From a checkpoint of a small image captioner: soap at rate 0.0013.
Rows from block 3 of the image encoder, named by matrix and row number. Each number is 200 + 30 x the weight over its row's rms, rounded and kept within 0 to 999. All counts start at 0. After the name is the row's rms in percent of the matrix's.
# convs2: project pointwise conv (encoder.blocks.3.convs.2.weight, 128x512x1x1), inputs 0-73
convs2.59,088,203,181,208,225,152,226,194,183,214,254,203,173,196,167,211,191,196,266,216,259,207,144,224,239,180,189,182,148,224,205,194,241,195,232,229,181,161,212,115,236,196,158,202,174,196,191,229,182,187,178,158,141,226,213,211,266,145,172,230,191,194,177,176,203,198,229,219,203,173,215,199,189,210,260
convs2.60,097,192,180,153,179,210,230,181,190,219,185,248,171,177,229,236,252,187,135,170,256,195,215,171,156,255,193,227,215,173,236,200,201,185,190,229,183,210,199,163,216,193,141,205,216,181,179,248,203,205,228,220,253,209,189,191,284,292,185,203,136,198,215,188,200,196,203,163,142,182,182,180,160,169,211
convs2.61,105,172,217,184,221,231,255,220,138,184,143,205,181,155,203,178,234,207,191,209,179,228,175,193,164,238,189,126,231,276,167,188,216,219,172,223,174,208,195,198,211,168,167,243,165,174,166,191,159,260,239,155,212,226,191,259,221,131,192,261,219,176,207,167,210,184,212,227,174,178,218,229,165,235,185
convs2.62,108,172,223,201,196,152,229,175,174,228,220,218,157,236,199,204,162,234,195,217,177,226,211,232,179,142,205,185,167,204,163,178,173,244,185,221,207,216,165,211,206,214,207,163,219,226,181,194,189,190,200,204,182,195,165,194,199,235,199,220,223,230,210,195,226,268,163,205,195,213,205,224,193,159,235
convs2.63,095,218,163,198,220,210,214,217,217,177,193,188,222,175,219,139,155,167,153,187,187,173,202,230,214,202,342,253,212,201,166,233,212,207,197,199,222,154,193,201,212,184,182,227,224,181,223,205,209,187,186,205,197,212,196,176,182,198,257,131,185,178,232,181,185,154,212,210,169,177,213,219,215,258,133
convs2.64,104,182,198,270,228,219,148,202,202,204,208,188,240,245,171,263,225,158,230,161,128,210,197,173,198,209,134,228,152,195,191,210,229,158,248,167,208,218,245,210,195,203,226,189,208,217,222,213,168,232,220,199,213,185,174,214,158,209,214,167,214,238,228,219,219,136,213,219,155,198,248,216,168,156,183
convs2.65,101,230,210,205,183,183,205,182,189,182,206,231,218,200,211,153,205,186,208,136,250,192,230,208,216,205,283,221,206,172,164,232,178,200,163,143,234,245,119,197,200,198,152,262,202,204,203,182,178,153,206,140,221,226,189,165,204,224,164,207,208,212,181,157,226,206,261,189,202,230,182,195,179,126,155
convs2.66,098,193,229,225,205,223,188,192,226,188,157,169,160,154,219,190,220,202,197,247,232,184,201,191,177,195,215,173,204,169,203,196,114,214,246,219,181,175,205,181,197,212,189,241,189,249,163,182,188,176,235,213,228,191,158,149,241,217,163,168,162,248,221,179,193,215,208,224,170,221,193,159,150,231,194
convs2.67,098,204,240,214,245,210,197,195,174,223,258,215,149,229,177,234,216,230,203,193,239,228,190,173,228,172,177,189,191,166,229,186,341,205,200,199,224,169,212,166,182,181,194,171,222,218,213,275,234,209,178,163,180,211,223,193,197,254,162,213,176,155,228,192,221,188,199,179,150,212,250,171,182,183,195
convs2.68,102,205,185,198,178,240,134,217,204,211,169,236,197,159,209,199,211,209,176,201,209,136,233,188,218,185,186,211,176,221,203,210,162,180,190,184,206,142,216,198,227,180,201,147,186,173,166,186,227,181,159,203,224,247,247,212,187,178,180,250,211,224,233,176,189,221,174,178,205,277,217,181,171,196,221
convs2.69,099,195,182,192,252,227,208,181,144,199,160,185,138,191,213,229,237,175,246,209,159,190,198,204,197,212,140,185,180,195,155,206,160,211,223,191,170,208,252,220,178,173,186,183,217,164,180,205,245,136,224,160,177,173,205,218,196,166,245,212,176,200,197,183,230,159,163,182,261,184,208,212,224,230,203
convs2.70,095,193,209,166,235,181,138,247,219,224,213,219,222,199,202,179,250,196,201,160,143,182,211,181,214,232,192,207,228,227,199,161,191,213,182,203,259,220,160,160,216,174,214,195,211,195,160,223,239,155,219,179,207,204,219,209,245,264,264,170,194,187,138,246,171,169,215,177,167,216,193,239,182,147,173
convs2.71,098,214,244,160,201,234,192,190,221,203,208,198,218,221,234,202,267,216,214,241,169,194,177,152,235,167,191,190,200,216,172,176,211,186,159,203,262,188,187,215,173,182,182,205,235,241,160,188,174,157,180,186,203,218,239,210,206,226,167,196,206,223,160,188,205,224,186,203,164,174,246,190,175,214,275
convs2.72,101,206,178,161,134,219,149,204,212,214,221,232,228,218,228,195,232,173,249,217,185,205,183,206,201,206,199,169,153,188,197,223,178,163,190,149,182,168,253,213,195,207,236,226,123,224,189,156,158,246,187,232,211,163,143,205,189,173,208,145,248,223,172,205,214,202,176,275,270,166,229,192,207,223,194
convs2.73,100,193,223,193,201,202,197,242,227,144,231,197,204,201,179,233,177,172,219,162,171,223,184,231,231,155,193,162,267,161,213,203,209,242,186,192,207,111,202,163,228,215,200,202,185,194,158,162,209,183,170,215,185,199,235,233,207,156,197,179,220,163,180,218,177,236,231,216,232,154,177,223,230,177,226
convs2.74,099,169,196,222,205,191,228,186,213,198,186,245,224,205,268,232,197,157,222,200,173,193,194,205,232,171,210,201,190,201,205,197,219,185,142,133,233,197,139,213,149,221,286,203,233,244,162,185,196,163,204,227,189,217,184,267,243,183,202,197,173,199,220,199,164,258,234,229,198,222,162,199,154,204,195
convs2.75,107,231,205,232,169,245,217,223,221,178,179,188,180,197,230,200,215,229,207,195,267,184,177,208,203,195,236,198,159,195,225,180,213,198,224,202,200,213,216,232,175,176,224,167,203,148,221,157,216,207,218,175,231,261,142,207,191,246,255,212,229,200,215,240,198,230,186,210,202,214,175,228,241,218,155
convs2.76,093,168,208,166,219,194,217,206,164,175,228,210,192,250,240,218,159,229,211,178,168,184,194,223,170,208,198,213,176,166,188,211,200,250,225,190,221,184,141,205,265,206,211,196,174,220,165,207,204,197,210,132,228,203,175,217,192,170,226,194,205,224,198,218,176,255,181,210,239,213,212,200,210,198,176
convs2.77,099,209,155,198,267,222,121,184,175,192,209,236,194,134,143,205,197,201,196,171,192,177,193,180,227,234,233,195,150,247,206,204,211,233,213,173,209,202,266,170,219,206,169,197,216,235,125,205,191,206,218,199,214,190,219,163,208,207,262,180,155,216,146,191,212,195,163,245,228,217,185,197,179,243,226
convs2.78,102,195,208,190,226,254,234,208,214,171,205,203,172,219,244,220,217,240,158,189,153,191,159,193,164,176,203,179,227,240,226,182,189,188,248,214,178,212,180,204,175,211,197,221,205,217,261,204,222,197,172,179,228,195,213,218,164,125,251,150,213,219,167,207,216,169,204,184,232,168,169,272,193,219,207
convs2.79,103,213,200,222,188,173,191,149,85,157,245,189,227,180,179,258,182,209,175,161,167,231,266,198,202,187,197,220,206,170,180,211,135,208,207,218,166,209,165,178,218,190,227,251,166,210,158,167,216,205,189,171,189,181,218,123,254,227,186,175,156,161,190,147,203,208,198,194,215,195,214,256,173,197,169
convs2.80,098,223,244,237,173,236,188,183,221,213,159,183,166,200,225,198,228,204,181,237,215,246,166,198,206,195,164,184,195,220,212,181,262,180,189,218,186,184,203,188,182,179,207,205,194,246,267,162,201,216,133,221,222,202,195,176,196,160,221,229,161,181,220,170,236,203,168,159,179,177,236,210,221,215,160
convs2.81,101,208,219,202,191,203,172,183,233,211,187,267,235,155,219,245,222,186,181,228,224,188,191,208,228,198,184,185,175,169,208,153,241,242,166,200,203,176,229,139,205,174,153,179,209,196,188,207,169,200,231,204,212,229,219,157,197,174,207,298,194,213,228,179,209,221,189,174,194,203,202,245,210,130,210
convs2.82,101,240,188,199,188,180,218,125,199,194,157,205,178,201,202,207,226,185,247,255,172,132,219,182,185,234,184,254,173,167,208,223,223,219,213,209,225,204,201,150,166,225,210,253,222,235,191,239,221,179,215,213,206,197,176,173,236,213,195,176,193,219,231,156,224,262,185,220,165,212,180,170,230,264,196
convs2.83,111,192,186,208,211,226,233,241,243,150,147,222,206,187,215,222,201,180,214,203,157,215,221,194,225,176,255,189,214,201,247,213,157,196,212,187,212,222,298,218,231,220,157,224,241,198,214,169,202,179,192,236,183,213,159,153,226,203,194,189,143,224,215,168,168,232,176,190,217,186,133,170,196,143,213
convs2.84,103,203,224,197,206,174,246,198,202,228,164,203,183,235,235,226,223,185,198,224,148,231,163,217,262,160,158,253,195,174,194,235,167,213,203,239,252,148,191,222,230,210,211,197,172,225,161,181,243,227,215,194,225,219,188,194,214,169,219,241,229,175,140,238,162,253,206,148,189,212,175,236,177,194,267
convs2.85,099,198,268,150,125,194,232,239,164,152,229,166,214,198,130,203,231,238,181,201,207,200,173,237,249,198,239,177,217,206,206,248,207,207,178,205,150,229,208,207,158,191,207,157,244,209,196,196,176,210,247,153,158,199,223,146,187,216,221,194,237,190,197,144,212,221,228,192,234,208,194,194,222,205,193
convs2.86,097,181,164,236,271,210,203,203,218,214,210,134,226,240,234,258,196,181,267,215,151,169,186,205,178,215,143,202,191,225,220,180,187,171,183,213,248,187,260,205,210,239,253,172,173,176,210,138,175,208,122,190,185,147,174,226,219,220,216,172,214,244,167,191,181,168,181,194,150,198,181,220,177,223,218
convs2.87,099,252,208,218,194,211,203,201,161,177,230,187,160,272,212,204,164,254,236,154,213,232,194,199,216,210,202,184,245,151,212,216,162,231,217,210,183,197,217,200,189,235,221,132,191,193,211,199,175,214,199,210,208,202,177,214,187,230,142,179,228,170,202,178,192,219,197,172,227,238,210,236,245,130,230
convs2.88,104,200,196,214,198,240,163,199,164,224,207,208,174,226,218,200,219,178,121,214,215,177,180,209,192,173,259,161,234,212,189,196,94,179,196,217,192,201,168,189,186,197,170,239,225,205,217,243,216,209,199,242,206,247,193,233,246,187,214,180,234,253,183,200,194,127,183,191,218,196,213,239,220,203,218
convs2.89,107,171,190,228,193,181,209,194,289,225,230,159,179,203,216,241,209,192,280,162,193,211,234,211,180,198,204,199,203,185,179,218,272,221,140,140,158,175,188,228,180,197,184,196,230,165,216,129,219,191,173,254,186,185,193,217,155,207,193,148,183,222,236,190,182,189,125,232,260,224,232,205,199,191,184
convs2.90,099,169,175,217,251,156,171,170,155,204,152,225,221,169,142,172,172,205,235,176,201,211,184,180,211,190,227,209,218,154,229,171,246,232,238,177,178,197,209,184,191,228,192,211,222,224,167,184,236,173,209,172,234,210,212,184,201,169,205,167,177,196,211,237,175,224,267,176,216,181,169,221,147,194,184
convs2.91,100,194,158,197,193,207,212,191,174,193,171,245,196,214,226,240,172,207,228,259,175,262,241,220,222,184,244,220,178,200,189,183,223,175,270,232,173,134,175,222,226,184,273,214,226,199,204,222,197,208,208,171,191,187,228,189,195,208,213,186,192,209,235,200,193,207,220,190,211,230,186,243,213,258,215
convs2.92,100,178,134,217,178,161,175,192,185,223,181,129,204,169,225,224,215,134,209,145,147,227,239,228,206,189,193,222,221,210,168,142,201,204,222,223,213,155,210,236,163,171,276,170,202,168,231,156,226,260,181,194,207,213,200,153,214,161,265,160,294,209,174,205,135,183,243,204,231,198,147,216,238,246,185
convs2.93,097,242,174,183,173,174,242,99,182,187,153,219,220,194,201,228,165,214,188,231,204,217,234,171,211,150,242,168,184,176,169,158,245,194,192,197,155,221,211,229,203,211,213,269,217,215,215,238,214,224,185,230,227,242,213,157,208,191,192,174,202,154,161,222,190,196,212,212,198,273,155,194,178,174,199
convs2.94,104,236,173,212,170,218,237,173,195,183,205,227,182,179,204,157,134,246,198,215,235,183,224,228,195,207,201,224,222,154,213,183,101,147,249,193,189,234,166,205,200,224,181,134,161,182,242,188,211,198,240,216,164,200,175,200,250,262,186,202,137,262,192,216,191,197,203,166,177,209,158,201,201,213,204
convs2.95,100,176,170,159,202,202,215,201,225,229,188,164,211,172,162,214,179,256,216,216,230,174,182,158,182,227,221,199,187,198,212,200,194,234,210,242,220,199,203,201,229,180,268,226,159,220,179,174,164,227,197,241,194,220,220,232,178,180,163,215,178,213,185,182,215,212,212,186,161,191,177,183,200,225,171
convs2.96,092,181,212,185,198,224,218,205,235,192,164,194,249,169,195,148,224,175,223,266,223,237,170,207,215,191,206,187,191,257,210,220,179,222,178,186,206,237,186,206,182,165,208,218,228,230,204,261,185,186,160,198,284,214,158,165,180,225,209,209,185,257,205,212,228,166,233,170,209,246,260,225,188,195,236
convs2.97,100,217,168,211,225,214,232,177,192,226,168,173,213,162,148,226,250,178,255,186,223,182,223,198,191,196,165,204,198,145,207,196,181,222,246,186,193,142,231,226,246,210,183,185,189,208,203,190,206,196,208,186,211,169,260,176,201,177,209,161,186,212,179,249,189,164,197,207,214,248,167,192,178,249,220
convs2.98,095,212,159,248,179,142,206,115,182,189,179,232,202,144,241,198,229,216,213,191,226,292,230,207,225,215,151,197,205,213,146,210,245,232,202,217,247,192,178,197,181,231,228,223,209,155,193,186,221,199,185,218,204,248,174,183,214,269,220,215,198,198,247,192,203,156,230,165,211,253,232,160,216,253,176
convs2.99,095,147,160,177,195,180,229,154,181,202,187,227,222,194,234,211,193,197,214,187,199,185,131,164,220,224,147,186,186,193,226,180,259,203,215,258,213,198,233,223,149,201,238,193,177,215,168,173,198,226,237,173,209,161,140,205,240,189,195,214,194,224,172,229,184,173,186,203,197,184,215,242,164,242,202
convs2.100,095,152,165,183,203,208,212,168,228,221,174,179,197,200,181,184,232,207,205,238,240,208,247,182,157,168,137,201,187,234,193,186,186,281,224,201,212,233,220,232,212,204,161,157,182,212,221,260,189,234,171,185,222,230,234,214,169,205,175,160,208,211,215,235,175,192,251,168,235,165,210,208,211,181,127
convs2.101,107,221,197,266,240,189,183,189,184,198,223,223,251,219,210,225,229,195,203,251,202,246,193,206,222,210,198,220,173,257,133,154,209,184,163,152,178,193,246,224,216,194,142,235,234,174,236,199,247,195,186,148,146,225,192,189,170,233,201,124,196,220,202,226,160,234,232,172,184,218,161,153,201,177,192
convs2.102,102,191,172,224,180,180,224,241,191,165,205,249,204,197,185,183,236,235,174,199,157,193,224,206,183,167,221,213,215,151,151,195,199,128,160,182,180,210,247,237,193,213,198,188,164,207,188,234,209,181,297,215,207,206,238,201,205,178,179,210,167,179,220,208,213,149,182,203,188,189,209,172,246,223,198